From a checkpoint of a small masked spectrogram model.
Data: 39062 training examples, 131.1 epochs.
Rows from block 5 of a small masked spectrogram model, named by matrix and row number. Rows with one number belong to one neuron. Each number is 128 + 24 x the weight over its row's rms, rounded and kept within 0 to 255. All counts start at 0. After the name is the row's rms in percent of the matrix's.
After each neuron's rows are labels from the 100 clips, of 14976, where the neuron reaches its largest size: "responds to" is what is common among them. Only what is clearly more common there than usual is listed. The data: simulated sounds of rotating machines with and without faults. In brackets: how many of the 100, against the usual share in percent.
# gate: MLP gate (model.blocks.5.mlp.gate.weight, 384x96), inputs 48-95
# fc1: MLP up (model.blocks.5.mlp.fc1.weight, 384x96), inputs 48-95
# fc2: MLP down (model.blocks.5.mlp.fc2.weight, 96x384, transposed), outputs 48-95

gate.227 112 [100 159 157 169  95  94 155 159 128 125 133 115 137  91 143 106  98 120 133 128 156 131 143 124 128 105  79 124 118 156 138 143 102 117 114 125 146 123 155 132  89 111  74 113 129 140  88 139]
fc1.227 090 [116 169  80 128  84 129 112 146 152 118 113 151  90 102 119 134  94 102 117 140 131 155 125 161 124 134  98 145 128 114  85 102 101 136 113 122 100 103 110 152 136 136 161 123  87 124 141 128]
fc2.227 112 [141 129 146 120 140 127 170 141 125 152 108 103 157 122 134 114  95 152  96 135 151 152 123 111 128 106 129 125 157 137 153 117  97 131 141 112 192 138 135 102  72 101  91 110 128 155 112 147]
responds to: reverberation (100 vs 35.7); text has "room" (100 vs 35.7); text has "reverberant" (100 vs 35.7); state: faulty (95 vs 55.1)

gate.184 111 [113 156 148 106 125 135 110 182 114 125 115 171 142 158 100 129 163 115 184 184 149 105  92 148 121 145 119 139 144 116 121 109 111 107 102 106 175 135 138 104 123 146 138 106 107 140 131 146]
fc1.184 102 [113 172 172 112 165 128 131 179  80 121 120 138 139 127 130 112 172 106 176 157 135 122 104 139 146 124 134 143 152 122 131 135 151 121 107 148 132 120 147 100 143 105 157  86 119 130 100 101]
fc2.184 100 [136 130  92 150  83 142  89  88 179  83 143 113 124 144 138 143  90 173 118  81 130 121 147 114 138  79  85 110 104  90 142 111 150 149 149 116 115 107 125 123 130 132 117 123 141 128 140 122]
responds to: state: faulty (90 vs 55.1); squeal (66 vs 14.1)

gate.193 125 [ 91 165 140 152  97 107 102 101 106 112 140  95 109 107 133  96 139 100 117 164 121 175 118 128 153 146 103 104 163 170 122 144 120 108 135 160 149 153  70 147  95 129 126 115 139 129  65 145]
fc1.193 114 [117 194 132 137 103 104  68 104 114  77 159  99 143 118 111 134 130 118 138 130 124 147 135 102 114 123 113  91 149 170 123 172 139  92 119 154 171 126  78 141 120 118 115 112 128 137 140 132]
fc2.193 119 [117 129 122 135 101 124 162 164 164 159 144 152 129 114 114 138 107 141 154  94 131 133 117 162 148 143 160 168 116  89 150 113 136 171 164  99 117 113 174 117  95 125 182 144 131 100 134 108]
responds to: fan (48 vs 12.6)

gate.292 076 [139 109 125 132  86 148 135 175  81 126  82 127 140 180 138 115  91 159 142 118 133 152 131 101  92 118 121 123 144 108 159 153 129 146 126 109 144 134 138 121 129 134 176 133 144  93  99 165]
fc1.292 090 [ 70 110 153  95 156 123 182 151 143 138  82 141 156 116 154 116 112 125 161 145 122 131 116  75 110 134 112 119 115 124 123 155 121 112 153 140 121 113 150  98 131 162 145 129 144 108 105 155]
fc2.292 078 [163 126 143 109 174  97 126 112 162  97 113 134 120 138 113 166 152 119 115 132 132 125 160 138 165 162 138 130 118 105 116 108 124 121 115 106 117 116 107 141 148 127 128 161 163  96 122 141]
responds to: rattle (34 vs 13.6); squeal (33 vs 14.1)

gate.291 140 [167  85 123 138  96 158 155 113 121 148 129  93 134 112 161 106  87 143  89  89 116 146 148 103 146 123 106 124 117 113 191 133 141 165 134 164 152 137 112 113 118  93  96 127 159 101 145 142]
fc1.291 125 [152 136 120 147 153 147  97 150 107 135 111 156 125 128 138 107  75  93 100 140 108 116 100 108 143 163 125 148 110 116 167 132 130 138 153 140 124 101  86 120 142 116 111 145 154  94 128 136]
fc2.291 117 [ 89 127 121  99 114 106 108 146 147  95 144 111 147 118 131 157 197 121 164 165 138 132 115 137 100 104 111 109 116 111  62 106 134 124 137 109 147 158 169 143 110 150 159 111  98 162 119 133]
responds to: piston engine (65 vs 12.8); reverberation (64 vs 35.7); text has "room" (64 vs 35.7)

gate.255 089 [ 99  33 126 104 143 116 123 130 113 169 114 104 112 135 103 191  99 144 155 157 114 108 168 132 125 130 122 117 135  90 109 107 117 116 152 173 148 135 108 152 165 141 149 140 101 103 165 170]
fc1.255 119 [148 105 103 129 131 147 117 134 111 134 117 107  94 139 143 137  94 118 118 155 176 143  91  88 121 122 151 100 145 144 101 118 101 138 165 141  66 147 190 113 164 136 139 139 136 129 130 116]
fc2.255 101 [130 127 163 133  82 117 146 100 155 143 145 170 177 106 122 116 184 126 144 100 141  90 117 148 140 131 124 150 102 117 152 122 148 125 100 112 163  81 101 148  98 142 116 110 127 124 113 145]
responds to: compressor (49 vs 12.3)

gate.207 097 [143 192 114 147 189 127 141 125 131 119 151 149 110 169 128 134 103 101 113 113 113 133 100 138 145 136 161 158 165 125 111  98 105 108 133 138 106 139 148 116  96 142 109 120 127 106 112 156]
fc1.207 097 [116 176 156 107 105 146 109 143 119 135 164 138 110 151 146 109 106  61 101 131 105 103  90 133 144 163 133 144 124 147 157 120 108 140 144 169 120 124 138 131 145 147 126 141 110 103  94 155]
fc2.207 089 [150 126 137 136 104 114 149 121 113 127 147 117 162 132 128 129 137 129 163 121  95  82 148 133 114 109 118  89 128  99  97 149 134 142 146 111 117 108 105 108 146 132 133 128 142 133  60 135]
responds to: compressor (72 vs 12.3); speed: slow (62 vs 33.6); bearing knock (34 vs 13.7)

gate.218 126 [135 143 104 157 101 115  92 146 132 132 141 110 131 140 141  88 121 124 124 155  78 137 126 126 147 144 103 106 146 157 115 162 101 126 138 126 145 167  92 134  96  77 143 139 153 122 134 132]
fc1.218 110 [130 109 147 104 131 129 177  95  99 130  96 144 141 138 141 170 129 131  95 149 133 126 143 137 146 117 117 161 103  91 144  87 144 147 129 131 115 128 133 131 192 139 111 113  88 146 110 158]
fc2.218 104 [143 129  88 130 115 149  92 139 158 125 135 144 101 126 115  92 113 133 131 117  82 134 118  87 113 139 115  76 145 153 117 167 118 115 115 115 109 174 144 125 120 104 131 158 174 111 131  96]
responds to: fan (47 vs 12.6)

gate.353 129 [ 73 102 153 150 133 121 134 155  94 122 117 109  96 108 138 121 143 147 147 131 142 138 140 129 145 137  62  97 192  89 132 154 105 153 131 101 153 126 100 115 167 141 179 161 156 118 174 127]
fc1.353 140 [151 102 141 127 161  89 136 182 138 108 139 117 176 138 133 158 126 134 166 117 143 108 119 145 123 105 108 159 123 124 144  84 122 132 143 113 146 153 104 133 142 133 123 115 137  98 153 142]
fc2.353 128 [140 127  93 116  86 101 164  86 149  97 125 126 116 110  86 128 131 115 161  95  86 116 139  92 179 140 128 113 140 127 158 111 127 151 125 103 142 126 129 114 158 159 128 124 130 104 147  94]
responds to: speed: fast (66 vs 33.4); conveyor (33 vs 12.7)

gate.80 087 [118 133 118  96 140 120  83 118 152 116 138 134 147  93 149  97 107 130 155 123 153 138 173 169 155 125 100 115 124 155 119 139  98 100 133 112 157  98  93 149 108 119 110 116 167 139 119 146]
fc1.80 088 [139 137 142 110 141 118  73 110 146 127 138  91 135 115 145 113 137 110 144 165 143 145 105 144 130 108 128 127 153 114 120 101 109  96  88 164 153 101 130 169 113 127 119 125 136 160 171 158]
fc2.80 101 [131 128 124 168 114 135 153 141 132 125 117 136 129 172  97 142 129 157 131 122 129 128 121 120 122 150 118 153 131 114 154 103 180 202 110  92 101 167 156 107 157 130 147 128 123  69  86 108]
responds to: speed: fast (68 vs 33.4); piston engine (35 vs 12.8)

gate.301 080 [144 130 144 116 144  91 126 103 126 137 134 113 144 141 130 172 131 153 181 166 119 154 129 102 114 116 108 126 140  90 108 105 110 137  98 109  86 111  73 160 120 138 171 132  99 118 147 137]
fc1.301 084 [171 168 142 111 112 123 163 129 111 137 120 143  75 128 149  69 131 107 102 127  96 106  92 136 117 102 119 163 114 127 146 127  99 167 111  99 158 126 154 127 152 152 177 106 113 112 115 119]
fc2.301 094 [115 129  98 133 173 116 101 121 165 144 142  94 169 124 154 137 123 154 190 103 123 139 127  96  98 112 139 134 117  97 140 110 124  94 105 144 121  87 106 148 102 111 137 114 141 173 103 109]
responds to: gearbox (43 vs 12.3)

gate.7 086 [ 95  76 149 107 179 132 147 158 118 111 125 125 134 119  86 145 122 114 129 142 105 138 131 102  93 125 136 137 167 152 120 110 147 152 197 127 165 125 103  86 149 142 150 156  97 174  93 102]
fc1.7 100 [ 62 119 131 149 217 156 133 161 116 122 108 125 129 114  93  82 128 127 113  88 137 138 117 153 111 117 128 124 150 164  93 151 125 153 131  81 101 126 120 139 111 110  99 135 120 167 114 103]
fc2.7 106 [156 128 118 128 184 106 102 131 125  93 126  94 115 121 139 156 145 136 143 157 117 127 116 114 153 121  94 147 125 117 128 141 105 136 153 127 142 112 132 128  88  92 129  97 153 121  69 110]
responds to: piston engine (30 vs 12.8)

gate.342 090 [171  97 159 149  82 117 119 133 123 157 123 146 114  90 161 135 163  98 108 157 142 147 111 131 142 135 112 126 181  92 174  77 103 135 122 123 137  84 155 154 163 129 148 182  92 127 145 137]
fc1.342 091 [147 151 134 108 143  85 140 130 133 126 101 113 116 134 135 150 109 150 145 139 111 134 139 121 145 140 137 138  86 117 108 153 143  95 159 156 155 147 106 132 137 135 130 111 104 144  99 146]
fc2.342 092 [155 128 123 102 173 122 147 137  83 130 123 122 134 132 153 122 154 123  97 151 146 129 111 145 146 107 138 134 143  95 176  74 130 178  97 123 143 122 139 113 150 129 150 160  86 121 115 152]
responds to: state: faulty (100 vs 55.1); rattle (83 vs 13.6)

gate.168 080 [113  83 106 167  83 129 129 120 111 116 121 123 123 111 123  79 127 159 136 154 124 129 121 132 152 139 162 190 132  82 140 118 114  82 164 155 115 152 128  56 169 153 120 178 111 143 132 118]
fc1.168 140 [125 150 108 193 159 135 138 132 153 125 102 166 112 111 157  90 118 130 153 115 109 117 133 115 148 120 152 119 136  91 112  77 169 101 134 100 170 144 172 135  74 149 114 129 118  94 138 177]
fc2.168 104 [164 128 142  28 102 123 115 110 107 124 158 110 123 154 115 135 124 136 105 131 141 133 102 124 101 139  98 111 133 115 128 150  72 128 118 112  98 131 104 104 132 108 123 132 133 172 125  92]
responds to: state: faulty (85 vs 55.1); squeal (60 vs 14.1)

gate.308 151 [136 184 101 130 100 148 104 163 138 125 118 132 113  90 118 146  96 145 109 143 116 143 133 116 122 120 131 123  94 135 182  96 108 154 110 118 140 111 114 107 170 139 117 112  93 131 115  80]
fc1.308 096 [120  83  92 130 146 132  78 100 132  97 104 116 119 195 108 151 126 117 173 129 120 141 130 106 125 126 111 147 141 109 131 130 133 144  88 112 139 127 130  86 142 118 142 139 144  69 210  88]
fc2.308 125 [ 75 128 171 128  95  58 165 131 119 107 169 118 138 145 150 111 135 142 121  81 141  99 146 139 145 131 140 103 174 137  93 150 110 110 149 156 132 126 151 170 115 129  91 158 110 167 124 179]
responds to: state: faulty (84 vs 55.1); turbine (35 vs 12.8); squeal (32 vs 14.1)

gate.194 119 [ 93 126 124 127 118  99 155 101 137 165 164 158 135 108 109 158 135 184 129  95  74 157  58 120 172 108 101 100 105 138 138 124 107 133 131 112 128 134  95 137 135 110 135 142 119 162 147 142]
fc1.194 091 [146 148  87 125 104 118  98  89 132  86  84 118 122  92 147 112 113  83 143 166 150 116 118 153 115 145 108 141 131  98 136 106 132 110 104 107 130 109 101 128 123 100 203 153 118 143 135 107]
fc2.194 116 [115 128 136 120 153 136 148 132 129 185 173 163 120 117 101 132 110 150 119 103  72 154  56 158 178 131 149  72 109 157 126 142 139 140 113 111  95 117 104 126 155 125 122 109  97 140 118 141]
responds to: reverberation (75 vs 35.7); text has "room" (75 vs 35.7); text has "reverberant" (75 vs 35.7)

gate.240 103 [165 145  93 113  88 128 152 117 181 159  98 134 155 140 145 145 107 136 120 152 149 168 127 116 155  88 127 122 132 119 141 115  75 102 108 101 146 128 164  84 107 163 150  94  95  94 141 131]
fc1.240 078 [173 124 124 124  98 116 158 173 164 124 128 133 171 119 147 154 166 134 108 163 123 121 130 113  86  80 129 145 118 109 142 140  88 136 127 106 140 118 141 122 122 156 154 103 124 138 205 120]
fc2.240 090 [137 128 127 120 142 106 134 129 134 123  74 113 137 147 144 104 168 128 150  89 115 120 149  92 104 127 132 116 157 141 127  79 173 137 141 136 126 147 135 123 145 141 130 145 141 141 155 137]
responds to: speed: slow (80 vs 33.6); compressor (61 vs 12.3); rattle (37 vs 13.6)

gate.175 093 [118 124 125 105  76 149 134 107  86 145 121 165  85 129 136 154 135 108 101 147 114 175 148 143 149 117 117 155 119 141  85 141 143  98 130 158 122  96 165 138 100 123 135  97 109 134 125 141]
fc1.175 086 [102 146 131 142  88 122 118 129 119 124  94 120  88 105 171 119 141 126 107 161  99 164 129 118 133 130 109 129 139 129 109 153 121  92  98 151 164 103 124 165 106  90 109 134 137 185 154 167]
fc2.175 085 [129 129  96 116 170 126 144 125 152 132 161 148 168 144 135 139 107  97 138 117 155  95 125 141 104 110 128 149 116 135 140  88 158 185 150 128 160 143 149 130 160 101  96 172 168 156  86  94]
responds to: piston engine (97 vs 12.8)

gate.326 096 [135 121 140 133 103 162  96  89 126 126 127 112 138 123 164 123 120 147  69 173 122 111 155 127 123 122  90 145 123 125 153 113 133 101  89 138 111  90 141  77  93  91 173 150 139 118 151 170]
fc1.326 102 [105 101 127  95 175 122 112 144 161 123 136 150 113  94 117 106 126 142 106 142 170 106 159 137 116 135 148 144 132 121 156 119 108 142 164  98 156  96 132 123 119 114 153 105 145 125 100 110]
fc2.326 085 [149 128 169 110 103 107 138  85 125 131 146 151 152 132 150 131 140  86 135 156 150 112 145 135 133 139 109 123 118  88 123  97 155 123 136 155 121 137 171 146 125 170 141 135 105 117 136 120]
responds to: speed: fast (62 vs 33.4); piston engine (58 vs 12.8)

gate.139 091 [156 144 159 126 108 138  91  80 152 100 122 132 129 128 128  98 132 152  83 117 156 172 107  98 117 130 106 102 121 125 134 152 177 133 102 170 150 158 131  87 132 103 131 124 153 131 121 129]
fc1.139 096 [120 111 131 136 197 148 133 130 140 150 109 112 101 126 157  95 128 114 121 148 104 122 111 143  92  99  97 175  82  92 126 104 121 142 145 133 127  98 115 181 153 133 109 122 101 118 122 145]
fc2.139 091 [149 130  85 101  74 112 167 136 155 145 132 146 124 158 149 133 136 104 153 102  92 136 117 141 147 130 103 130 142 164 158 123 174 164 138 153 133 168 179  98  88 119 147 140 150 110 176 129]
responds to: rattle (99 vs 13.6); state: faulty (99 vs 55.1); piston engine (35 vs 12.8)

gate.323 144 [121 144 152 150 110 141 109 135 106  91  87 168 123 139 134 102 160 142 116 129 152 142 137 138 151 135  90 115 136 100 117 183 111 109 127 190 151 103 164 107 106 123 157 107 107 110 151 174]
fc1.323 137 [122 113 145  86 121 145 124 135 133 171 106 175 145 115 169 144 183  96 119 131 169  93 155 130 122 113  76 138 151 124 132 100 151 109 106 134 113 103 145 128 161 153  96 143 139 104 113 100]
fc2.323 121 [ 95 127 119 139 170 116 181 113 117 153 134 123 127 166 150 125 164 120 124 174 134  99 157 116 139 127 101 146  92 124 131 110 125 135  97 169  93 115 141 130 110 106 106 105 100 116 159 182]
responds to: piston engine (30 vs 12.8)

gate.143 085 [116 148 152 134 108 102  98 137 152  77 116 111 122 111 138 144  80 149 128 105 140 120 118 139 110 151 103 124 171 147 134 116 173 156 102 144 118 113 117 136 167 131 130  85 162 131 131 142]
fc1.143 107 [162 115 140 145 118  74 133 156 112 125 167 119 116  87 179 129 184 123  87 149 141 133  86 124 139 125 131 141  77 100 139 140 101 121  94 117 148 134 149 178 133 126  85 198 114 116 107 131]
fc2.143 085 [ 89 129 120  90 195 108 105 124 147  88  93 104 130 151 117 144  88 136 163 127 113 128 149 120  84 142 138 128 180  99 149 137 179 160 129 122 147 137  89  79 151 127 142  71 172 116 101 131]
responds to: reverberation (65 vs 35.7); text has "reverberant" (65 vs 35.7); text has "room" (64 vs 35.7); rattle (46 vs 13.6)

gate.25 102 [121 117 133 145  76 110  95 164 164 131 115 127 180 146  92 109 148 135  30 123  92 161 102 152 124 137 126 153 152  99 140 116 122 109 188 139 141 128 144 102 107 161 113 125 106 134 122 113]
fc1.25 098 [133 118 117 131 142 127 193 114  87 131 117 134  87 101 165 146 120 141 196 114 151 102 186  76 147 145 108 100  59 135 146 145  85 149 113 110 125 108 153 135 153 102 133 166 138 128 131 114]
fc2.25 117 [128 129 140 144 176 132  96 177 135 120 139 124 200 139  85 127 125 131  43 146 120 123  82 123 129 152 173 164 159 110 137 134 136 109 138 129 126 119 101 113 134 159 110 125 104  87  98 127]
responds to: rattle (36 vs 13.6); thin (high-pass) (29 vs 12.2)

gate.136 105 [124  99 153 104 175 131 168 136 143 131  84 176 149 148 121 149 123 135  76  79 145 147  95 152 102 150 114 108 191  99 168 139 144 146 125 114 130 117 150  46 140 114  87  91 129 148 120 127]
fc1.136 095 [116 131 143 134  61  97 174 146 113 141 145 121 132 148 114 140 100  96 123  66 139  94 113 147 165 150 124 161 146 145 153 147 123 115 163 176 124 147 120 111 100 102 101 142 136  91 120  90]
fc2.136 121 [132 129 122 138 147 118  98 103  99 118 160 114 106 123 122 100 135 166 158 148  94  97 132 106 119 114 176 150  98 147  83 134 134 117 130 125  95 117  92 163 142  97 129 129 147 113 161 125]
responds to: compressor (93 vs 12.3); speed: slow (63 vs 33.6); rattle (38 vs 13.6)

gate.290 133 [110 161 114 122 168 118 104 146 147 120 131  89  84 143 113 180 158 162 120 151 158 113 152 159 151 127 102 147 119 149 136 107 130 101 101 138 149 178 124 114  83 109 135 142 109 113 132 160]
fc1.290 091 [144 149 101 121 112 115 155 153 126 119 133 169 118 151 154  84 162 158 106 142 126 119  84 143 127  68 109 120 126 157 117 134 144 124 102  88 106 124 133  83 177 119 130 131 123 138 128 127]
fc2.290 082 [175 128 118 126 125 113  99 128 134 138 125 140 105 125 168 142  87 113 115 133 156 132 128 169 137 125 147  84 136 136 110 140 109 127 120 101 156 118  71 143 153 138 126 124 158 148  96 112]
responds to: compressor (84 vs 12.3)

gate.315 103 [111 123 128 119 217 140 167 155 125 135 109 108 158 138 132 136 107  90 101 150 120 101 123 102 116 154 122 132 131 114 143 145 103 135  99 141 154 112 114 141 125  90 143 152  91 131  81 125]
fc1.315 084 [ 98 174 140 145  74 147 142  92 151 130 101 120 157 128 126 143 133  87 147 118 148 105 112 130  96 190 120 159 121 132 141 176 150 106 157 100 171 120 126 143 139 100 152  94 146 114 120 117]
fc2.315 108 [142 129  94 186  86  96 155 117 136 118 125 128  93 122 140 108 143 133  94 126 120 114 133 122 152 104 116 153 169 131 144 124 159 162 133 135 101 146 125 109 126 146 131 135 146 150 163 185]
responds to: speed: fast (81 vs 33.4); gearbox (56 vs 12.3); turbine (42 vs 12.8)

gate.229 087 [137 132 118 130  95  98 143 139 120 137 149 168 127 151 141 108 127 103 134  98 119 125 137 121 163 116 125 171 155 133 151 118 130 138  96 103 167  72 111 101  95 116 105 100 139  95  92 111]
fc1.229 137 [116 132  95 123 137 115 128 142 125 147 135  94 128 161 124 163 105 155 152 106 131 142 122 145 133 143 131 128 143  52 134 134 123 111 138  98 138 110 156 121  79  73 142 148  99 114 130 134]
fc2.229 111 [147 128 146 136 163 160 139 151 132 128 163 146 142 167 166 134 110 150 130 136 117 131 140  98 145 101 114 117 123  82 138 148 132 129 147  88 118 146 190 139  96  70 154 149 114 129 149 129]
responds to: compressor (74 vs 12.3); speed: slow (60 vs 33.6)

gate.65 098 [116 127 115 123 239 150 127 132 182  69 113 109 108 126 111 114 108 118 144 103 144 100 100 142 100 176 174 115 127 130 109 121 121 137 143  93 108 127  99 148 135 147 120 130 132 147 164 116]
fc1.65 093 [126 114 124 136 159 111 133 139  98 140 107 107 119  92 165 155 150  91 111 118 126  86 125  94 133 125 145 112 160 170 133 160 131 123  88 143 138 143 134  93  60 113 109 160 114 112 157 167]
fc2.65 094 [118 127 110 138   0 117 139 118 133 143 133 115 139 151 137 168 120 136 137 169 144 157  99 142 107 141 122 133  87 172 138 125 114 108 165 133 157  98 134 128  74 147 136 145 135 153 122  99]
responds to: state: faulty (83 vs 55.1); squeal (75 vs 14.1); piston engine (36 vs 12.8)

gate.135 127 [130 152 158 109 129 125  89 135 153 123 106 133 106 112 143  92 149 137 119 128  68 113 141 116 125 134 133 136 119 202 138 158 108 166  99 171 137 156 135 155 147 175  95 137 134 155  92 165]
fc1.135 112 [107 115  92 150 136 125 144 125  99 142  96 113 127 132 129 134  93 106 144 118 153 166 108 164 131 154 136 109 145  73 145 107 144 115 168  98 132  85 116 150 105  92 120 114 143  96 150 117]
fc2.135 084 [112 128 137 128  86 122  99 126  87 124 115 107 128 126 116 100 109 115 114 115  93 188 135 141 139 110 135 122 150 150 135 180  98 125  78 147 104 108 104 181 127 150 101 108 116 109 147 155]
responds to: piston engine (58 vs 12.8); compressor (35 vs 12.3)

gate.151 103 [125 107 128 139 124 125 160 157 116 171 147 107 153  78 129 164 125 103  93 140 108 124 179 125 132 123 118 125 111  93 116 175 121 117 132 120 116 121 104 186 114 153 104 142 129  82 112 127]
fc1.151 085 [121  80 120 128 108 123 118 170 165 155 132 118 121 101 126 171  92  87 104 171 138 129 109  89 154 163 133 133 157 114 134 162 109  84 155 173 156 123 121 195  83 119 118 152 127 102 143 124]
fc2.151 094 [124 125  73  91 105 106  87 102 106 103 121 137  81 159 145  80 130 148 140 125 125 129  94 131 110 146 150 104 118 153 110 116 109 135 133 143  82 103 142 121 155 110 151 153 107 183 122 131]
responds to: speed: slow (65 vs 33.6); conveyor (56 vs 12.7); rattle (35 vs 13.6)

gate.79 077 [103 124 128 116 137 151 144 115  78 129 105 168 144 171 104 104 123 132 124 136  72  97 156 128 134 123 157 126 119 181 162 128 122 122  66 132 146 150 142 140 165 114 119 129 130 118 155 107]
fc1.79 082 [ 70  88  62 104 127  85 117 183 125 135 176 140 108 154 124 139 162 126 131 129 112 166 104 110 146 138 109 102 100  90 142  87 145 119 139 122 143 147 120 123 135 161 145 159 163 157 113 110]
fc2.79 083 [124 128 163 169 143 145 105 122 100 146 113  80 121 154 119 115 118  94  93 132 134 206 137 120 150 134 149 106 104 120 142 107 138  72 104 120 137 165 140 159  87  80 125 150 147 119 135 102]
responds to: speed: slow (69 vs 33.6); rattle (61 vs 13.6); compressor (54 vs 12.3)

gate.363 143 [124 148 162 137 114 142  94 150 120  97 115  73 127 139 140 140 133 134 166 119 153 114 139 126 148 146  92  54 152 119 125 133 125 154 153 129 149 121  89 118 149 158 121 123 143 141 121 106]
fc1.363 128 [112 117 138 166  83 124 114 148  70 118 122 115  80 148  97  68 140 136 110 151 153 150 161 106 100 104 153 110 129 119 119 161  83 113 102 109 167 148  79 107 145 130 145 136 138 141 161 157]
fc2.363 114 [ 95 130 100 149 106  91 178  68 155 140 135 143 152 145 124 121 165 140  97 147 127  84 110 134 155 128  82 152 112 118 145 139 157 135  73 134  85 101 130 124 138  93 152 138 116 126 125 139]
responds to: reverberation (69 vs 35.7); text has "room" (69 vs 35.7); text has "reverberant" (69 vs 35.7); conveyor (32 vs 12.7)

gate.128 142 [134  79 127 132 116 108 131 120 102 123 119 158 119 158 155 124 132 141 105 131  69 106 111 143 103 110 115 141 122 109 124 191 137 151 126 152 115 151  87 122 137 120 120 136 141  76 134 172]
fc1.128 141 [148 101 167 132 152 137 150 129 101 121 111 153 166 168 120 170 147 123 130 163  71 118 106 140 147 106  99 140 132  99 126 166 143 153 107 112 126 172 156 144 117 124 135 139 100 123  99 145]
fc2.128 098 [166 129 141 130 195 107 115 110 116 111 117 173 136 166 138 146  86  90 144 142 106 112 160 169 106 117 113 156 113 122 129 157 116 120 185 107 187 166  86 144 157 151 138 144 128 159  83 112]
responds to: fan (33 vs 12.6)

gate.52 097 [ 89 120 101 115 135 149 125 156 132 110 160  87 133 115 123  96 108 182 141 124 120 109 157 110 142 146 119 116  94 111 134 123 134  95 135 104 171  86 123 142 154 101 143 119 119 173 135 141]
fc1.52 102 [162 104  88 122 120 155 140  92 100  72 118 113 122 112 128 117 126 171  98 106 110 140 149 178 140 106 147 126 150 117 191 138 133 176  97 111 109 130  99 112 164 128 134 114 149  80 139 113]
fc2.52 109 [128 128 129 115 161 130 131 152 120 128 167 124 131 101 126 112 120 172  81 100 101 148 117 132 133 143 136  97  66 121 192 152 110 128 140 125 124 107 132 130 119 102 157 137 110 185  94 120]
responds to: gearbox (59 vs 12.3); electric motor (29 vs 12.1)

gate.140 119 [105 127 140 141 171 126  97  94 103 127 167  99 134 142 172 120 126 118 117 184 133 116 138 107 118  96 133 107 140 125 120 128 142 123 133 157  97 126  76 157 159 117 124 101 126 118  97 170]
fc1.140 111 [122 139 109 133 213  96  89 101 144 127 161 112 155 147 144  94 122 144 137 152 103 128 136  96 117 129 156 116 109 155 122 132  96 115 125 158 118  57  98 158 142 115 116 122 105 152  67 121]
fc2.140 100 [139 127 131 114 121 159 165 153 122 112 103 138 125 105 101 160 129 131 125  68 138 175  93 134 147 145 103 136 162 114 140 134 156 144 109  99 159 179 177  95  95 144 119 143 162 107 113 111]
responds to: speed: slow (79 vs 33.6); conveyor (64 vs 12.7)

gate.92 091 [ 97 100  98 146 117 121 147 140  99 136 104  82 126 148 132 147 115  94 155 131 123 173  80 159 126  97 111 149 115  94 123 140 138 119  91 130 132 152  81 177 105 120 112 127 141 125 126 163]
fc1.92 084 [139 115 127 142 104 135 123 126 152 144 151 118 155 171 105 143 166 119 111 177 147  73 124 144 135 127 155 139  95 166 111 152 109 159 142 150 121 127 164 110 135 159 104  81 110 101  95  76]
fc2.92 085 [124 129 142 123  83 107 125 179 123 116 126 122 149  98 124 107 141 118 107 132  80 115 172 124 146 103 127 117 152 117 151  89  92 121 103 123 131 146 135 174 125 119 134 167 150 154 155 149]
responds to: piston engine (40 vs 12.8)

gate.16 099 [135  71  94 108 111 158 136 159 174 155 129 113 129  78 113 130 105 100 165 102 107 129 107 117 130 133 139 133 148  94 168 139 129 116 152 116 146 161 142 136 170 132 172 183 129  89 190 119]
fc1.16 091 [162 163 125 121 150 143 154  84  86 118 109 116 145 173 152 112 134 118 133 158 137  88 144 125 157 109 118 124  94 136 143  88 176 124 138 151 121 139  85  82 125 147  76  79  77  97 107 170]
fc2.16 099 [ 97 128 115 129  97 127 137 149 171 127 137 109 121  94  88 130 108 104 131 102 113 135 117 120 106 157 171 135 128 126 164 160  99 102 137 104 123 130 154 171 112 111 189 198 150 114 141 118]
responds to: rattle (42 vs 13.6); piston engine (40 vs 12.8)

gate.235 131 [143 144 131 110 145 149 140 133 147 131 122  97 137 125 143  98 152  78 134 112  98 135 138  89 132  90  64  87 135 134 124  96 139 106  98 109 158 113 148 115 132  91 164 117 108 167 154 126]
fc1.235 153 [108 148 102 168 159 137 128 120 129 184  95 134 118 118  99 126 119 152 147 118 104 129  92 137 133 126  86 129  93 140 149 141 137 120 139 170 136  95  92 140 171 104 151 112 127 134 117 138]
fc2.235 108 [146 127 152 112 144 144 142 168 109 108 180 143 123 147 104 120 106 120 125 120 112 125 108 113 137 136 147  81 132 136 125 101 148  94 130 123  98 135 108 149 161 138 153 142 127 131 110 162]
responds to: speed: fast (62 vs 33.4); electric motor (37 vs 12.1)

gate.8 092 [115 106 116 104  80 161 114 180 134 113 128 138 120 155 122  96 129 109 146  91 121 117 122  93 110 122 105 141 143 100 186 125 146 119 147 109 114 129 121  90 168 129  96 101 157 128  99 140]
fc1.8 086 [ 96 103 136 159  86 128 123 126 152 152 105 128 104 172 153 132  99 136 138 103 108  81 126 120 136 131 172 112 115 128 130 160 126 124 157 127 168 111 132 120  95 133 143 118 146 147 125 130]
fc2.8 089 [148 129 147 153 126 137 150 132 125 102 110 113 144 139  78 132 140 111 148 136 134 111 155 150 133 108 106 132 144 136 112 116 119 136 151 122 110 130 168 145 118 118 116 146  82 107 163  99]
responds to: compressor (96 vs 12.3); text has "speed" (74 vs 42.4); speed: medium (70 vs 33)

gate.84 100 [158 121 146 111 122 105  98 171 155 169 120 121 122 109 139 159 150 124 154 151 138 153 152 101 143 115 146 141 104 123 129  99 105 150 116 124 125 107 117 115 142 138 102 152  96 130 149  98]
fc1.84 105 [113 121  96 113 103 135 162 101  95  89  70 130 155 122 115 142  98 130 144 133 116 137  88 125 131 100 110 116 100 116 125 139 127  97  86 106 145 170  98 139 129 136 145 137 159 132 134 189]
fc2.84 105 [141 128 140 108 137 122 106 122 173 169 137 142  99 135 136 138 160 151 107 145 159  99 151 119 127 128 153 127 155 106 124  99 113 152 114 158 115  98 130  84 128 122 111 159  82 118 114  82]
responds to: gearbox (38 vs 12.3)